config.toml
norm = "batchnorm"
activation = "celu"
depths = [16]
kernel_size = 7
widths = [192]
optimizer = "soap"
beta1 = 0.95
precondition_frequency = 50
adamw_lr_other_params = 0.00079
weight_decay = 0.07
Rows from block 8, named by matrix and row number. Each number is 128 + 24 x the weight over the matrix's rms, rounded and kept within 0 to 255. All counts start at 0. Numbers have three digits each.
# dw: depthwise 7x7 conv (model.blocks.8.dw.weight, 192x1x7x7, trained with AdamW), a 7x7 kernel
dw.125:123122164111138113129141118151152140123127133106111184137135121140126164142151116121108115067054125093137127132121101097151112133109103109143107134
dw.126:133131134132119141116112119137137108141115126139099086170134154150133094175185165149121120103134149110142117147122101132120116136102142148137130142
dw.127:146124134123111135146138126129156127135138126138105121160129093148145121174119174170156131124123090120130142115155181106143125134103145148123149133
dw.128:132148130108112095095119118148129147134124138123158167158128124133143201151189088093149106138147149112113117115142146160127141115122131107098112117
dw.129:096155171130112134142101110130166145137114164127149196167119098141125167189160126132110133164112142116099139114124145135128127103164116091141117130
dw.130:115118089141080145085126131093126114101123116117120118112113140073120126136124106068115126106157138117103103103111127099096130151127082115119117121
dw.131:148137159104136150101139129128160125116156134112093150109146120149146118128147090115110132144192171155125165144094109138095174146121147102131137151
dw.132:143071106076078085085129114108132117110151108110098193100127104144100108134100110138165124119127091093136122142180133161151146124140141165130169126
dw.133:107139118084132132118107104081127105128109108124099146118152104103111145164137114139105080133123129130140121138101115172117086117115134129089151127
dw.134:101151127115156126136156176119138108113148125099132145138122112118113189206101124143107124128149107106114130111116113131122124149130141107133113120
dw.135:149111165133143134121141129126166146103130120139115171105126125135119154120100195180126143169121134125113138114121124136169136150140142112123099150
dw.136:138133090129126132109084084122125134124125100136141152118112133099144138186166121122106129143167108139110096173104128111138144109134140136137125121
dw.137:134100141095120149130132156195092144130106134089131103125137135172100132153206157098071156086172172124148113128145142110099136159119123099150136130
dw.138:116127136088113080136141132132145168117126118154113144180156090144148132131171148159137116123110153098118124182120161207156133129132155134132132132
dw.139:131146093125143119154114102114156138163104128129177172153112129145183133120098138124122126134098148131126149102130131085102148148128118156119130133
dw.140:150142117132141128138119133164096103124134136128125192101127130148108084186145142134102099088178127134128100141144104147128119141147138115115137129
dw.141:137160120131100144135108145135152119153119149166146153181123125112123159171147127126125128139152143103136131145096119119125111139104138132138141085
dw.142:127153134131144126115149175128131142173114143187128121128150152116164104145124136126128124109137159142112175119084158136120102094174156161150160110
dw.143:138120088161133129116126156137146184144148129141101117163164141100118134161152179179104134131116158115149130132087132114135131138120125127145119129
dw.144:152130101122129153115139136107129101113114139117144156146084152135117155178103115081108105101116073123104146121109123119127129137168111095143101136
dw.145:131158135150137150149125097106118115127154153111128095076107130111097132118052094123137082119108107121142113106113089101110129119125110121121138172
dw.146:166111106140097169151105119138114152122085132111071140147118138110102118170124117166142137121193119145130104154122155085140104140131179157143074109
dw.147:160167096103114121142123112136126127122142136098116081125094117114047104139094107076153141092144104118123122096103148114097120152125104114117140137
dw.148:128133126123117137147121106144123109140114145140103162124108129127105111099067163153163142108103059133159167161115143100145161127148144171136155157
dw.149:106159119169096129125129111094126113127145097124154105136135111145174139208109137141148148099153168125097153138127156133094176134115145095135173110
dw.150:119125144110116113144111163141075134130129080096126143112165138088071130143225171120120120132140138121136122143122108123145153139140119136147112128
dw.151:105135105141147126099118142143174186139129130119166154129141095169154156174147209100123072122152109115119133141162126148121133170090141119123109148
dw.152:120155111134132097113154080129113118147113124148059102115123138138127149169128125123119141180155136126140131106155183127105141104106118141115124123
dw.153:140120164151135120123150131113168105133116131114128145097109096107161118133128106118140160134140097121100139141131141095132119147106170191151110107
dw.154:132137126103120121139134139101143127128120119129102153091134105131121139255156102149125099132123138146114134134148129120105117141135119145113136134
dw.155:141124107111111108131136116112163112106155103123145084120121119140123130063105144112109144120158108141125125120151154180108132126148178156135165092
dw.156:132148148116142118158153117134131117150144140127125105098131138151149094101146142174160097116136153142125137137128152135143174140158173179114125113
dw.157:116125108137153107130101135088116145137109140084123113095111134119129109162108129092115139090130085121122128078098078157124135111098122149145083107
dw.158:127124132136148151141145116158165098140120141118164160142125145111143178124097149166157166149135126144173126143136113108172104118138140150114160142
dw.159:118137133142119121124135125108140114098124115146132155137147125168113150211166132085095135110152132115098135134127112132122121103139125149090112112
dw.160:111131117124159115110108110104155097109115120087095095129145145158121144099121194137076120113153132148139109116131141149166178124105134134162110109
dw.161:113122164168153120114138091158128130130082142105143148093172143140092096127103129155176132098130114084145153100141134127127139094148171149151133126
dw.162:122157164140152152120111129131153197129139164148138156082163130107151101180098115126130137115130118127117127119142108099132129116108141076130075134
dw.163:124148127151126128096133109129118148123146137124157158114164106125165127189105086112167111120144143150108133124138161141121099157191139185144133134
dw.164:105169126130089149126130152107159102128134108119109096126100141121116137165129078156132131073092076112090150117088089124131164152140114107119127117
dw.165:140137143086129149128143110136117125130116132113081135096124121086107169210181125110125130122151140140076094131098143149127132126119130104130093115
dw.166:129129152132145134121122120141145191133120108147090100150127137123120117081113141114138148098061123175139088144147138149120099113156138138139112135
dw.167:141145097116110106143133109075145121095134095118120168121116107128090142156106087116112093100114114102117139138111078125137148131126135114132146124
dw.168:134105100121055128097066165129122099134108161118106111107116100121164165089140113123119186148134129125134125074114129126144131144102090154099121166
dw.169:160143117109116129145117105147164105136125129088137195119124114147158144215146141126098134128150128124111121152097113121124138136113153128143117114
dw.170:128105147107129134116109139109136098112135133119116078127126134124107050048084134093136102109116093100147126125124079131131108123142127142132120129
dw.171:127136118157097116134145098109086124146145153118134131134121094144136173202168094154107144103163167117116128109145145158119160108097117145128100105
dw.172:146136100165094127171130128108113091139141112139159109103128152118110104130078132125109105131084085122173107090112115119153123108122075143121114094
dw.173:105141132120140122122139137125114113155124128120137141086112132135104117212156109119126111145177160119140158131138084113135103129108110140145121121
dw.174:149110110133131096172145123109054091163141133146087080115165111142163120094133132130147141153107179141133127147137126139138131141114142118136140140
dw.175:071145121126135152107124120135113137129084126100119157080116076146104114171183152122138139151119162126148138169133165117112125124120180157133147107
dw.176:132151137141135139117089143162074158102118165121083132101120165178124086149101116150155117107093112143142135129125098125156118126161170107156125121
dw.177:125113169129127127120154124126115114149136125117088131085122139142113139170186146085131147112162082129128142132094166178093148111157131134109126114